A small image flow-matching model, trained from scratch: norm rmsnorm, num experts 8.
Rows from block 3 of a small image flow-matching model, named by matrix and row number. Rows with one number within an expert belong to one neuron, the router's apart. Each number is 128 + 32 x the weight over its row's rms, rounded and kept within 0 to 255. All counts start at 0. Numbers have three digits each.
After each expert's rows are labels from the 100 images, of 14848 (inputs lightly noised), where the router gives the expert most weight on average: "patch colour" is the nearest of a few named colours to the mean colour under the peak. Only what is clearly more common there than usual is listed. The data: single printed letters, digits and signs in grey, bent and noisy.
# router: slot weights (model.blocks.3.mlp.router.weight, 16x384, trained with AdamW), inputs 128-255
# up: expert up (model.blocks.3.mlp.up, 8x384x384), inputs 128-255
# down: expert down (model.blocks.3.mlp.down, 8x384x384, transposed), outputs 128-255

# expert 0
router.0:161094076074149125169172131102106155197156113155179184104135083101139173140169100094109092121133151131134137120161125089148083173115081172089129117085137079081129136150119087137174139093156129074151141177120168171179120165144104125161134138139126044147115120104162154142140169094156065147119141122165119130056128167172134177130125071097149154125119144155112117150129141093146121136162
router.1:099146075126077089128073125149127137176173158168181159093104093092160127184183161108128141140113119206157179118127077112114152068164121201135102119109117150114120120097167063140212163151131170118114118165159086161174088099127109139117116168086076170109113103159149154177201147123163161148131197161133162161160159097091089147132173090136139125068166137094110126111124139150144107171177
up.0:064106044094141139121152168157120153125178037151168085112128064185103144088165129164135112108114143127179090126136170106095080132064097159079151063165112081066141161125144116170227127146127153102105136139120156144151145104131114104179107139135157136130159074165129105163155161144146098056076164180114143087125105192098108135122080140127118185106091090148158084124071138151152172133102
down.0:123102108148156115218106163147161099130155123136107181141179143148154120108165135112137107122141110124117143187061154063132065077121087128220144154135129111153079164133117170178124117149087171120133084141191152145106144124154116153129105115133156110159132162110140158118086101086135127123138186126098123157046180115102133147137130118099074133076118120042151132120170089172127162158123
up.1:144140137113137105084107088119124120178124120141146093144107092075125154110181116130152105115099111094115184126127138142176174140120157064112133107120127102106149201104138101128166104072148042107128141162117104136121072132131119099140163109089117038119141144177134148139129128085167131111132109155165061152161133109045116185117116165125166120168113138080115167117162118146137148187175
down.1:095026101124094074167165097134154078105114170125117159128021166161120099146108185137138103134143202089148157135152149118125092081125106084054119095108099126133122152138132199139126151175152120091124115107117144131183142152129132094141079159118166127110118195109134161120122131149112152112150180092132077217111160164148101135128095140171135094093122187182156114132115141164124099106152
up.2:161125112124105147114148106104139145143110104124146134173088150091140142147227068113157090161142103127091155149172112138090137098096118084103137149145138089118168151209137110153121113059117063091112073131121154153151096154146069104173150180038107103144115131141130138141138163134110132134114134162098141098088115118100128099092139186177146098119133142037194089122105145164131190115148
down.2:117082100121197062136125113165131085105130129125193146106070119167108120130083122168155150147118057145151143142139140139099072134114162097098089166074063121117181108124144122127114111157113148153137225096127130116188143129123162161158101145145184136058139210189134087128146166143120149103135189163111117115077166155110134144130104047114115129154100145169122104129129110135135135078171
up.3:133138102109142142097131132112105146130132097134054151124179131174156137123140100099131121134132121066153161137119146146218082168082127120144162190204164143167122166076116144194155112134114191164109112072146173099156158132134121155131117110143000180091136096148122153107144143120131192141149152191081142162158088105216097102136086133118169136116129149099142056152114137102110157162171
down.3:127115131143176111123100085105137122128157124142133138159098133155048151137160123135117134134121145127142119184149135116167140157081138133137135130175129116134179186147132105131105072136125148157123117080136133123065083126124145133126080163139069114145125128132122120161172164175108105130097133110109197097147197116121160162101147131185151128144161137125142080128094124137124057077093
up.4:142136162117103159184130139114136111108119150123155142136138129172163152212113149135107112107180139125062151119101124133104153125187135087129181111149176117056167144157123105137151089091101133129078149105163166171046136128106100147125172141152146101127116125142105148150154130135145136108123153114110073146077093148137194130130135140127121112128136154126180064092187135135113094124152
down.4:107081124102123093139134173092103123110111101053114125124158127163100127167113109126104083107115148109176115109160143146168119109184118110111131091043156131125131174138125103192126153115107155127071155088119118063031171132119150092103133125136097084144132118106130146077214151154119098091083134112109046141178151075111141152133148154120133098120132177147131105128122180076111181112189
patch colour: black

# expert 1
router.2:127099155191101106106114102055118109073098080137136120084115096142067145092132157123137184147140147135150137179128120139174083187121140103095134127135111114148133104107171081158117130131097152108057138084164057112129097149126066129128160190155114162104154127131124087148163127132101135094124086146097096094081183091119067093181144077146119146155108089103070126077117132107134153152162
router.3:125122099158057148062097102105101164058118120160094150123126109146180134131098205129082115121092127169147137138152109198170111161088116151074142140145178095109124170068104152123092103158103118117084131097116055139157117166127100102133129173178114118111164138089082120143111096123093177098199105191154153180122124129181083148102105144089148056106096124112097047109109173168111206145122
up.0:196119127156144056108117171197121156173151164114066153134117136106090113162127159151079137132129062130159196137153147093169106125138173145109124113094160142162107084115141129156092109148116169142168129116229148134124178097155164139080172096093102130135145159083115114097134109131154079118130144123124097114185103152112114157159123129120092059133123105160100096161168064127140143125151
down.0:138134163133127188162136157130106122134137148135081187068138162115160152065166094168083110129138190073070125107175127098187134075082120115148131089156098109199210184129131130120123060127154142110143138128089140121078183127119114156159111224103179148110130217129137163194178110129231134119070185140076099122114131165165120176117144127127079067133146211158136077138086152134161195147092
up.1:123101174125166109072140111167146174149130133125159142162073142110083112138132110169146131117112156077108124023093127089082180094126170146151124107111119164128163110134130118092148138116058138151112150094118193123127169135108129102118071121159164072094128122145130119139157116145064198107119143147155121112095219102096195133092085119177096191181127103147155153149147095116107109143110
down.1:103127062093132171170130094115140139120143109196168153141126143110225145101175117149139092120145139173098169088100140117133118119126091131151129128114086111128140106146123105150079127147121087094111088113158032118119192152149125169137178150091151147166138132096183165181086090111125163132188158073125198139125125131169104123159157153186130109213176086094119153128133179103076123147171
up.2:138130136070115166107085104139158121150133165116136110155065076135124124155154173123181144114108169112141067121146099133092117095160148139076113104169194108101160081116126145125117156133131133128135142140127089091115158132123099084127102158177205128143126121071146120177153211048164101157132198156175120110105132101133148133130145194145153145130108148097190173107108130104158097173210
down.2:156142134147169134051140129131133082120139123155107118172079131114074109098150110157182075144134132147146105146103135183102153083152132151131153138143155155121128103146146097123105117121092102113134092121077155138162102137116195159126129063102072139180124182108114080165175145102076120115119084152089000123103136136124092153066129089121115113194099072109144106135056119106173091106129
up.3:110161125090115100180107095142108198138093119125105137147149141126135165162163167139153093136120183163143167167153139076097138115214179160103093163135127145044099069093122067079118146158105144154116167145108207116189220116122100169153095138099144124056120095131124114118137131112181176167146117078084100088169108130116198103176132103143083134098041083104168119126125171134103074071128
down.3:117109223132135103113102115145090154139100104065120171157154135140155118117183144149147098127132169138167131091119137080095158176084100144104151088130078142173093151145135181121120133087107130154128074133140113110167102123119137140070117142126088082155145151185144132122140138048152146143162182117166159124084105137112175144182196151069150091111162062086137157133158169206103161164153
up.4:105144131105103182113122137136190156135131179069046081152148155153119104174172108133130115108151115085129140099185104097115179067146076133113179091154163095143131116147144189136104141090125174135100124115193165157117095122103146157123148127131140118107126108097118162171158133145121116124117114129195127110155159143125168157085143137077126133107119101077120129101161169089143158056035
down.4:206118097101133151178140078107169171132145102187128148104125146143138086104153135106142166131122173068112187105126070194104113127086132161090081069094089153163181152112138154126124155141100108152131101092123114147148202138143132112101132118134154078117123194166172127133127128160128156145193068146081096124082157110174092134097134107088104159089144141152137163140148214188132089147126
patch colour: grey

# expert 3
router.6:146111093181055192128062141152152144142123096098108131133167060167129111133135162135111177076166087129107172102108162124150160118047104081089151133107172119149161139133138119097095109141163128105111141182156115175144111052075099153158124127094082189134117137076122096120127102166122108141129118125067122132113174090162129137148112157115127104146144169190112175103064132104109133120143
router.7:096159129146088125078168125199112123140104148156151125127102161115128183106171209172105155088130175166170154114129071160181102114126085128082066150163099091086125164072186097172159143145096143124082153127103105105190125137097088076085102121181146086059114161128123117085122058089175116075124103109153144164088080168158108108058102099121156113132089138067098120142101116103105067171174
up.0:149172185097179118125149097105168115152121149117147137131118079112166077170099095122202121141131171124119085131117121155129142103125110109134094185098168059136100084156117128104138145148146065092145145149121206154116128124161081194099161155167142127133113141205144166116071190135091145146191133110120147204126116141033167104166133118083130051075122115148104124133068139087159139139125
down.0:132094164096128105119167122132160056100139133136132182147106104109104127168118154169068122088104148147132125101122123056151126188161128111139129092156163130133119086125118123118101172138075106123123140096105125103137178134113163093134139107198149145170132162053172121129215079152088123162124084181198070139077086102159099105124097114063240123134145146101150097124094137137153106111145
up.1:103122156159172064121110129140088164108124093123150052119110131106172150170130172122136167132119145075153086097105121156145165205113132141127132100236066078176131180109142047117103119113140076125085087166125088110167159114112195184138080105150140127159144094074137148138101090123142168133113073166138149211136115127162137143118135173073121140176090094114154139122199146124105115124091
down.1:105187130113153163115121123068142093116167103108120050167154126113154132141107135134120089143128114096089077086144095149153136054145131087099127192092148136204155168049142184126095119145143130219158108117137168060073161132138145167128087110096090136117126089132148155127219066152125114157181127140143119128093103108111180139091111166217144050192137105084134113128118094131133122193156
up.2:157147154072052139186113158104184180097147154113146127098179067155174093157137178088178144167117148114119103163088149085039116127148119148104144134112157081163167115072099157133110135135196126153189129136172133108094151140108104141145138135092127150090148067151146132127046197078139157131146088201146165131113145105145138029134173172189143118148101094110146169103138126183129134076161
down.2:126111143113143088155130119096166135129147061119141165091233140142105115115136157154167103087127111052101046209124100125088115078096168104147135071090140167124174106196116116114116076101097103119115111129139068132115062132141123159109170137193150179216114154122151117135121180164181162176140110148150142093166136120097163106184092123145122134120122136111160114126106156139098105191152
up.3:137141166188116135086087099111164152128146089162099100089100074128078148106159135126142094110095100118129089113160103160164095091174148194145118181082157143119109121146128170062161163115080104129090119090092067116153119132134110094093180146146125109124170169187127086139176131150209096142117145103120145117143146141038180200112063173142161188124144111131120056090100145134156143113151
down.3:118124098089149152080126110128165143128129137106142135151105122121170114194151161117151153134111122144130060108145104063146113089105110117075122090158157161094189120158105164137148132117209073055112103123084097093134193118171103109126143123196143140115134140086122122112143137097125084138195204175099153094183119143085144124112183096208139166085120135114144111147108115117116164127113
up.4:173159117115120144143101099134160113137129144117115127158130106077148163103104111103163121155176095160091125094152114164095136111160081132193166090150142106224178113169123132163158134138151067105131161174100153114068194155115162095108171134166123104087131140129142138073101107059148221149155108084171085136132102110149160107124127073160142143120136083144149189174134135093180151128086
down.4:107172173160157138109086145116161120107193157123122200145126130138212127120113120069058128116126153181110111129150165141152106120169140140122110134090116145164096154128117153203115127122108104148123131124159148101128103141130130165112122118146126124147142165090118151091153169172189121105131115088150044159049124126131128095097130135094099226087095092105093143116080095168125105111101
patch colour: white

# expert 7
router.14:193160129132146109085136102088081126104108095105162153144148139109189147143100101057115161100096176133147148066117103093166148119145157110132106123123099097115147154147094118132198140146070131137112085107058151181171080167111112086108122158077229116062136111124105171149169144086144124095159172126164133149168120153120080150140156134070145135094158176123120129114213154183145101135167
router.15:122134135127125083107164108131114135083141115136155196081136124167167139170096106074135102154103111152165103135150105095153170120190162167124167124178084125091146141137136184166192134154118142157161119080091127074169176133157130127106161151163195080120111096140093141128131179131154116131149175099184115179095104187117143158101096136152174146091151116085192106095191157120082187152096
up.0:138142153179092099140114107134139125137140114135085126131096158053166121169079089102110072105109143118120131201109130116216096142145200106121128099156146142171148162102139128113180100089105117112103112154149052132091111100135108043102153142109121143055123110109126164126113199110137100121035140139130122139179131122073106096208145135114207131138116117105124113105108147103126138137146
down.0:129119107092139112131159138140124079135115123182155051102063110137192091091104090173077139127121149162161092159136119094181132119128112136096125145089063135122171140124122116098118124141117135104185095176117175184152164118138148084122156136144152129142143098071168159055138129109133153124110134100080176145141100095119068145083038082140162137111159125135131032122124194144117149144140
up.1:114150082070157128129129114110145145124146081130067106158165127106137101090179166129098124104119155111167249079121148150114055156165131134113084082095125106102088140168126132115149110087067111116108101096149138136114093118142100133155131117133145106115095130129120176141140172090181062125127099086136071110072103107160078195123112088152124150165154161149117140096145151174121132204209
down.1:115146171129168079098078156111131070106105120166078150080030106124115102122175155159153118116133167124127132072147107138146168069070103145106126106143170123113144119117136080133126148124106104078156165067178138148123148112129123147112182142133148140058119078134144132145132138194181100115124088137150097227052086154147151090119095090112141121098108149146137102128076158099095092202121
up.2:100122101216103132132120121141138144116121090103132173130170132090147124116111100080157143114160213134159167065089119122132098138145131080176130061127148088183089103105132159160112130148126082129140157122081176138172152089063104136153148126142152044112142155136147108146183154105134112122113137064109168105127144141178153161111122178177107145148123118121102081124132090126178161182170
down.2:098134125140171107091114177153138126123155078112158132124142124097130111133130097152178091130118110109101100164152113140139102122120144132146074080167157097104120102166125165120100174096181119081140121150143146080110165128133140158102229136117122140195128088143149151160156171157054104114103082220160207122116091118112163151135095100117138153118171149118129071131109145119086154079157
up.3:103098180129068142128114110127111144125124072138174112130183106199179148110142146141124111083116129135150160135152100101073136160107126119120133080103098159151092120083119106103101123116117146129122114119185081105146190158076158212149185106117140173205096137216135019114105097061162141089140064170159132085133165106091134130124118141139175155120064155156124110107109114172143172187125
down.3:157165160177164133077117165117150101098153074081205153147072124167180144188092153099155090131118118137156132153137136143125118164134158157140108171119118092129104131113125115097152138116133139205045089135156114105133100129137142113126130165118071145082132157102117211080190132109148104161195167105160191109134124145180164198077132155081094141146119104089126124104102172068127094137119
up.4:139149173083122098132125152111134080108137143136131143141156148138085086119102126139078085136114141096123131194124122110205107173133128138142116141127215146080127084102118045174112123122178109180147069099210137159171111142094128127142091110132141126098153185149122142130170118114154092147143150119112253113104156143077113158116209127144149143156166140125098145139118161062131105068177
down.4:138123115120141098170110143123121118124110115112147141098198104134145128204128157136127121149113154155141031141168117065112109076091112116077145097130137148093163121149129161110101145130092124106131142127157145123064124129106160133156048143084165122104116132106134084134104085127138142094193121110153090127144097137138167093169064151153154121107114106155134107137123194133120081087111
patch colour: black

# expert 5
router.10:129133149112182093164110146109120120160157084142160130117120099128172165094104087092081181094134103110101106052132105125083081129162101127156134081138118114172128107185125102151184111107109135127157079133169181145129149094078126148148076056074146119139066151133176087158092139115197098065046143086102100059149124114115114095149083135083157094156118166140123222126175141107179118142172
router.11:071103088125036130097145119175087139078141100083143132150153116127138104120063070100146137150181047109114143083136163143102119184120099106173136129152117097100170151170118123094091134131167106143141106150080207174079111122081104169152140111042116150167132164136071098174126149135128128143132142101114093129191136151136098100098125157100076140120107106143162197134147111114111127125091
up.0:122120165168119112101157113145118105121115055125113112109131138216110175137180090075102115121117130187118182076129094143146165108063072073190117088184075144205121152115116185077153131128133129098114131179071100130091170131152125155098139081110197162101089157139120136145185145149121130178096139124060146139191093110132100134105138179132138144083112057154153152092150093053131058104144
down.0:142116106011159094132112137118153161120121144124088144067081120178123105200119075149119122142120125076122092137114151136059133173081125110059148127100166116119096117124136106123127108133124153147166152107071147110161160118146147147176101131180128058065135150098131123177127148208139220145072138121149133097150106156129114094137133131158171120100171155073124136117135135177146136192157
up.1:124147145148107089161186130132115185153088132137095145107086128122127148179107077176148044148148101107088102190127157041194164063137113136129120113139110181098136106131150161159150075127130148097126155171167128147146122149094148134146134105094052122157082135116152129155168116140118104100102082084123133133107064150098132077124129112134050144173139162200175092167098119123135162114069
down.1:131118148163181086097057178087102082142088144121156142087134152154105123189122138133199144132134119126169124150113120162196128122106107115168141075150109138163126115155133136147105074103095123072137163127119098190121173131118113160121117112074167094068137153104079144087127081201108126168099067118124196130127138115076167094067127164105145139127089093175125153136168172120106083066136
up.2:141131133162077079119101120092197182125144113090148182112103131034119133093104135118144164113112096127130121104161169060160112057108128112105127184075057115147137149143107181159146091118133089129085116120204154087076150134107137147169087137113181065207125145178131192107121094154118127112136123071171142101101151162072128038109106104103126116149160104108123133147052136087171084093142
down.2:111145122147200221182044092133108078138129100115157134126145117135137145119084093100096182115146151105143090174070143124172172136173153159162132141105123119188112239143132111102109098108096113128133174115125152071130144126132109176138154140080178119032112113147134163147087072166082202128138221174104202121129143157172045153112199098127131204137110150134119131134114094101165160100195
up.3:076165082078085117122108136162171109073134067112075098170162137082106121178131098098141142134128076126121141057124136129086073140180120181146105088146131122168108171184132163172117111118140104148068149142149135130078100145100108095131116126067209157134129121130125159063040157155152138134139135164071061100166199136124164144081138085151122096172124093133101196118065143135110178139156
down.3:102139151136160180234112141068117138127125071109098120050132153124125138168120110135129117103132175121156135055169132120112110142155132146191125174099120099124170141099129145128149167133121155063155130157142127143181163138100156129126126076118102183140126110107212103137024059168149119156107164163146187144093059147134128107122125083114164103146089161189152106129116069128133138114102
up.4:097108149110191150070129129183140134147103123123094122136071175098130139154159147083138173130155127150126072144096125158137139129087117117116113084132084076161123092119133175104142163145090132132157096148109156057074127127103101185080150126090129157138139145150113137167100048133092209130148162173146156131130097133143105170106112167114215134131137114096103125151118105128086122089129
down.4:166106089080055124146159114109157104140153164152106122152076105037186132185138110154126125103110120138117130073155147151110096143125103115148136101146082089108133178162136169115127227161134135170137093049089163173160192140174104104153100174134132149130123116152100087100124077122109118184136119150142132107137113136097191145130088153103161163134113147133123121136121176115136095098116
patch colour: grey

# expert 2
router.4:148128121170174087087121135109110164119107122140097113064134125148138176118170107109101181086141121096115126130094132173146140177146192158138198172101171100157121156135123089143153080155126194129156167105159079098125137097184150125146099160132134101115152128149130106162113123128129099159098117169135187134144128188146149077175100176083125125110091106143107066129111101142090149143133
router.5:068174202151147160156125130173158166117106164088122110125147075158135127136081150139128129129162124103113121139170093138181096099113154136121084114169137097125107173164164149101090154077128057099144146119126184186064176080147124149138162120102171181127107135098147131084104097174147140133160125093109109136111129119143174150117157139130138157154149113134103118155167082126152088158135
up.0:127083137111094158149112099115133175115149124120192165163126085141077105190114140102099143162129065135203193130149135074150186090127149088102107128140152153154098115094122112141099101135170132045148139083114128142090158134118121081141078168129107131122131126135141130106191116118089123134127150136171095131130210117124094130089093126133088157131092122105093149138066049095156150107101
down.0:130152147128143102175106097178136092132147128116142147102143121188123148076136145124104130138130135163140159190078121146116137171147136135175120090096023120073126137094119227102174128163185140183110096110153124148130113135142146122136098166161129132113114115115101121126156098150069076165131114099113142139103091131116151186172143172145205184148137142104144105134164141090154124128095
up.1:144151081157140146149094128144098165144103141095160054129082158081162126109164152170119099144122093106144160184160138198094104162134157135114148140145124158064164165053153174146106179163146059117067136114172189142090164157171102131124201118155114098094091099097113170118162108117153114111155108064154142079079126127134151130195122134141132151108109122116113167173166103245138069062089
down.1:123139116123138141108092148116130171142112120076198054155110130082119122098151140136150178101166152079115125114108081066167151090172115137114118086131154137150102161107122135190149138154073090067084204163093145183109115134123135117041118121174137143086140120093142115175100105101086154092140100083105169119148070114155173139127110086111108155142126156057139202136129135110106145097155
up.2:082122098153142127148087119142109143127119155137168116128105135070113090145097195067086161115128100148103177109095126126063196136138220152118130161131145131202118159065112112142123134168131120109108152115173069140116120166107151133146100122085177081088124086136161140103167174110156152135104155125085072073139117138126174113143105149135169098138198207110114107135101144167102155157144
down.2:103108141200129184127150130126114127128110133104179097153051129124118108169133101075084167109112160118154175158159128065022120064126139090094116084099111180107075160084124119066078112115123128108160109085131052118118134135084144092141128121160111103114126120154128203132117092145105167160124086129096069088099124164196140149146027101104155088128127091111126147125099040128131105116135
up.3:130121142048122138148131117142081131172094129152164108119118125184122183116161134155111067145149070105104119200093135154166142169133154129125128112119150155171106164151119100175090148104175136134065128177139123181203122087135167122166084122135096164140123216101131156152153077122149176128120104160114130143134128103132145157126150080155147107147134186159181147112172126147182181171133
down.3:108145122189123101123111102125128116128156095147169062172166139126225135159160101120068076125099174092161121145096169147111087191098152138127141158081135123126062098127120181109105117161117138125158182154104122052127171125086139073150154122163153157155128136144120110167154140120130074114132076101124128100122203100056181131155167115076193118097102151044146162107078136102107116170029
up.4:103077040129043110129166117096123144137144156176158067080158152059105160141102076127089089142105112086153101176119110110112107150135156135129119103098158122109115123139111147143142120147072137104131093115096154111176153129118096100120116125077119177181125120119118183126132150210077084149165159108121161112047143143112083127196143169158153115100127162143139142113143129127133146136104
down.4:152124167166101117136118168168104145126098123166139087143155175087171124120098121114177164167118115129065182157175111184125088116091163188155136220134146189149052163156112153164081043084112111085087112156154121148128143145119109203138205137102163081102125146054178143091146124137148082111136122112115125155181112111174108067122143110131128165043102077121117153129134132149122067163124
patch colour: white

# expert 4
router.8:085103100142100079164095153114086088161182130105099121118097123122162140136126105168123147204134097091096118128173163100138113158092160168150150169112141140172109153099096139124125178207097100164144141113114130188148160131148093089131101198180107161115118120170120128115084125124087133160154119140108125163094112063166178110144148103129159145178074116150088157122060090121089127176176
router.9:134112149128154097174162156059093097173168197101105121114109130084163158128121141146139101179161081115090143139158169085154129164132120129109135121077127165117149153125139110165098149149132088139192131155135191157093156180124130153123128171107147096110087097096150092150170111166103126176122176123164109146172097140138146110095100142139086133122138093132110133162061153104146114129112
up.0:149155096066159153131112148095143119147155132080173073087136183060172082122120170140174047139118127092098070096125099203070145141108206114120141146150174133073162185128134173127170060138187154131152074092142143106077204105151105150132159145111159114125152149113131136102138131094124093113146111116127090157121136106198096152107033168128255169110162130124154160171116134083169196113122
down.0:139159136080113093119160189145124132132132106188156046135092150113084114062140127148136180142129123095152095131134108097165127139124095126157134143103104139103116128154136131099189115118081118168099183128090092156156077128121133155095142173193090098127126139070117110096171165139126107137152104111105149158121146147060125128132195123095199191203124136173115091149161157209126041118112
up.1:069083122072074116146134105115101121138097102116113114134194132110132127086147102087211095152123128145161155094135131145127141091105142140132136170100106144117138082083101100117076114127117072123138174148140189114146074135101141116113100144095144135119096125149148083180207126124087116132108035031131141106158142110110202100094115168144128125118124154158118077138120100176115078153122
down.1:174132168182133176142149127121135191118134127170154141133192113073164139138172130138151161133135160106105163069140147085088114110155130173103136173041138120169143105130128135118097090123177178103160163143120137102136176124117134136142106168176051244106133093147120123155182171137122081110115090203157149144087130120102129131164146109142134126120121104137157118107145129088146161129132
up.2:138108177113099096119127111128126179118128123116157112085155124101124196090090134168143095138135222165144130089126150107149133138148156070135140104119189150059145093209120106066128147129091155160138163136122120142168132118166139172130122114103185088107112103127132153137154125173109104124074105168125092073144118126057151137091177087095140133126102152092150136149083125129111095151126
down.2:098169175196131168123104176104129127113149112069147130114169134068095086204154150101142102120113114166121101140081152178108097156114158111130148043080126086205147149109127163133161142119171125109204113173122114169082115136082112110155119136072096118135141200122214137135121193105123089046129099168091103166112160143085119116167113181154055120179128129135152144144114148123092141094148
up.3:099088123132170138133135104106092099088112114107129114159162112117204167051173174110114132111131161146129092177150125147081061147080138116148131024141065116122136156116140128095144067116130157093194127146104173118138130128109132143104222133104185127169116102073124082135060043172127101130112109171075154135138088127170120089087129136066108186079176137127114099091084151120146119174105
down.3:170053115148000083184209146093118104127144111134158132123137134077116166096128102123118105168128136135127086131158130135169152139135120154090125168107201156178143171121129150119151103107106165137103154095135072166131111140125130088125182129136020131174113153117175126094123092137112086159106108148119123137115129120090143110162132098149091141093108094083131153123133121128159073112083
up.4:104131080113130069108154103138132124128142130133113149142114110089141152175104112142147118125140117124152151024172115118129139136097116121213109144092095102143140095151129120067095109119104168148080127073128172121134173118120118159129112136122138141120118133085134142154058038131106105122079061048101131100076147122119143139136141139089073143123129129109154099136110162147105120104146
down.4:151160108130141114072132128177093084127129084165126121123113109096069118181155172159144142103127158039068117154104157161139112102144102153105115107124154152159168120126138131104144176167170130113142088046148141123120132136136108082086089133151074176158144130168117050131082077175135085180104107210154125190158125131138138144125149146138168194120105122177147117122146136127109116114134
patch colour: grey

# expert 6
router.12:132183135110151178134103123160127136133126068151118204162149101120120169143146072097131108098147090120175143160139169124161125163145168127165159170097133143142142128165115190144196138108149168109128101176112150119096155111099101176144119084117130196158159162142132088143168143148120119148210185086141116129152118163167114158155103150145095063101208144147133186088178118136149177105085
router.13:163102111070103168111118080148093135090156103123043112109173079174110153164092088089181134117170142151096066117147162120130153124110102095133142065112094160101145115194120193145162114133144129119186137132168143157094177092121084119119133103136160161115170129079142076102093153096161146153095152167069108169180114122168161114140139147106110165144185127167090095088110181145129146112099
up.0:053117159100139137140160107142134138187130078109158181191132110130138148147096148105117110101172156139175170142109156094116167070121123138122200073117177149086119140139137100087154107123163151171109146158101137133176191121122073189128128127089137187157067120172133126161110153119089133147138119063178150148198119153093124136199080122159154102123167169096117172164156115123169131098103
down.0:144130161117129125091108074173110120136107191131111127140166107119119108164087111126112138134119166121141166115212157123132121128129108126118118100143098129174143157142109149105122113140087134136135138131184134177101153119142143076115108113070083096174128150139136080152143099107151123151094100213190136075121145114181168110113127120120171096201170109123142155117143115120102089190168
up.1:097134126141155128133125110128162202133147093151159207110094169039138130094140102100139106118102110043094143164138099140133124172139130100091104119158105107160125108092118085138153148155065106093153083207114114085116152125145113131147112112186101150129104145108164105115120119110215192139121154102111191108119178105144139084190182158119114114083133105124124140132121066086050104216120
down.1:151080170147081141066147114094179164108161112138104068098093152104093154101181107128124152107128162111109100173157083102090109081204154148156127130046119185095224098141118127115114109158182224153122101131137147140125145143147148143154084091157136128164133091111157159148141150183131118171181113103121124143153098141094154134090107059100150109166060189115146073142111131147164163074086
up.2:096135095068183136135090096083134115135111154079102125121168151152118144138088136132151171181158068135153104182162149214166067117146133147150133122117081043146131144096127141118115113094149126138109088112222114144146164131119148125140127143179185096163177178096109118102080146172097127126093090119102111123168111163080058143073111104165094115162100111126155118139117119131070120097071
down.2:086109128159077133170163150097123103132114071168137094134134115110129107142095165128112147139112170181129142099115044103084078119102080164121127072104184167112169156154131106101139079148111117143143129142138111093156113152091118186138125080108138034105127138181149193135088191141173066124088142149167200127183123089157128138127117167105140128130108144123113099124200120140195155147136
up.3:097128161149126119119125137105109118156142059099080114133174072127131113126067115116147130159117124109184121118127119151143157119123113076152111148114176176193168087051115118160181116133076085111145129132170090165130174129116120141132103118050133049168094125118120127105163127139159154135108179138131154062146174127130108184111080178115147184080155055144120119104127146108115136172109
down.3:142113169088056115208154073202158165110075162054101114122153126115109123131074133127133128142131159165115142207113163103136150127080099119075116078144153130188158108141137080162142159132119148120162114135066148150134160147119110155123129121086100119103118163105146120116124109121122081158127150098102096105135163069101130075146128140171171140118101104137104106109162115104131117104108
up.4:124112154117152149131130151119085117146121101117061132142099143037082134086119100119185155142136147109162133092085140168108071152165154149131117085176125090111098136142127081178058170175137094159130149158179141101101093119124087133111115093113071082119113131143117134084128102140136095101171136113120128144125130123162137091152097141169179146145160118044158122156130148147158098089085
down.4:115158186114115131094125160072164136111127147134110126128106123098088128093199122182145099142124186074122110170148127146151125111119096107121136118109099115162149190111123093158100154164057143114103160134175098151155200130080129122155139125167133126130116147099145091159095086105098122147125122076172141095175166146122076117128121061117069104053116167087119118112154113174135124145100
patch colour: grey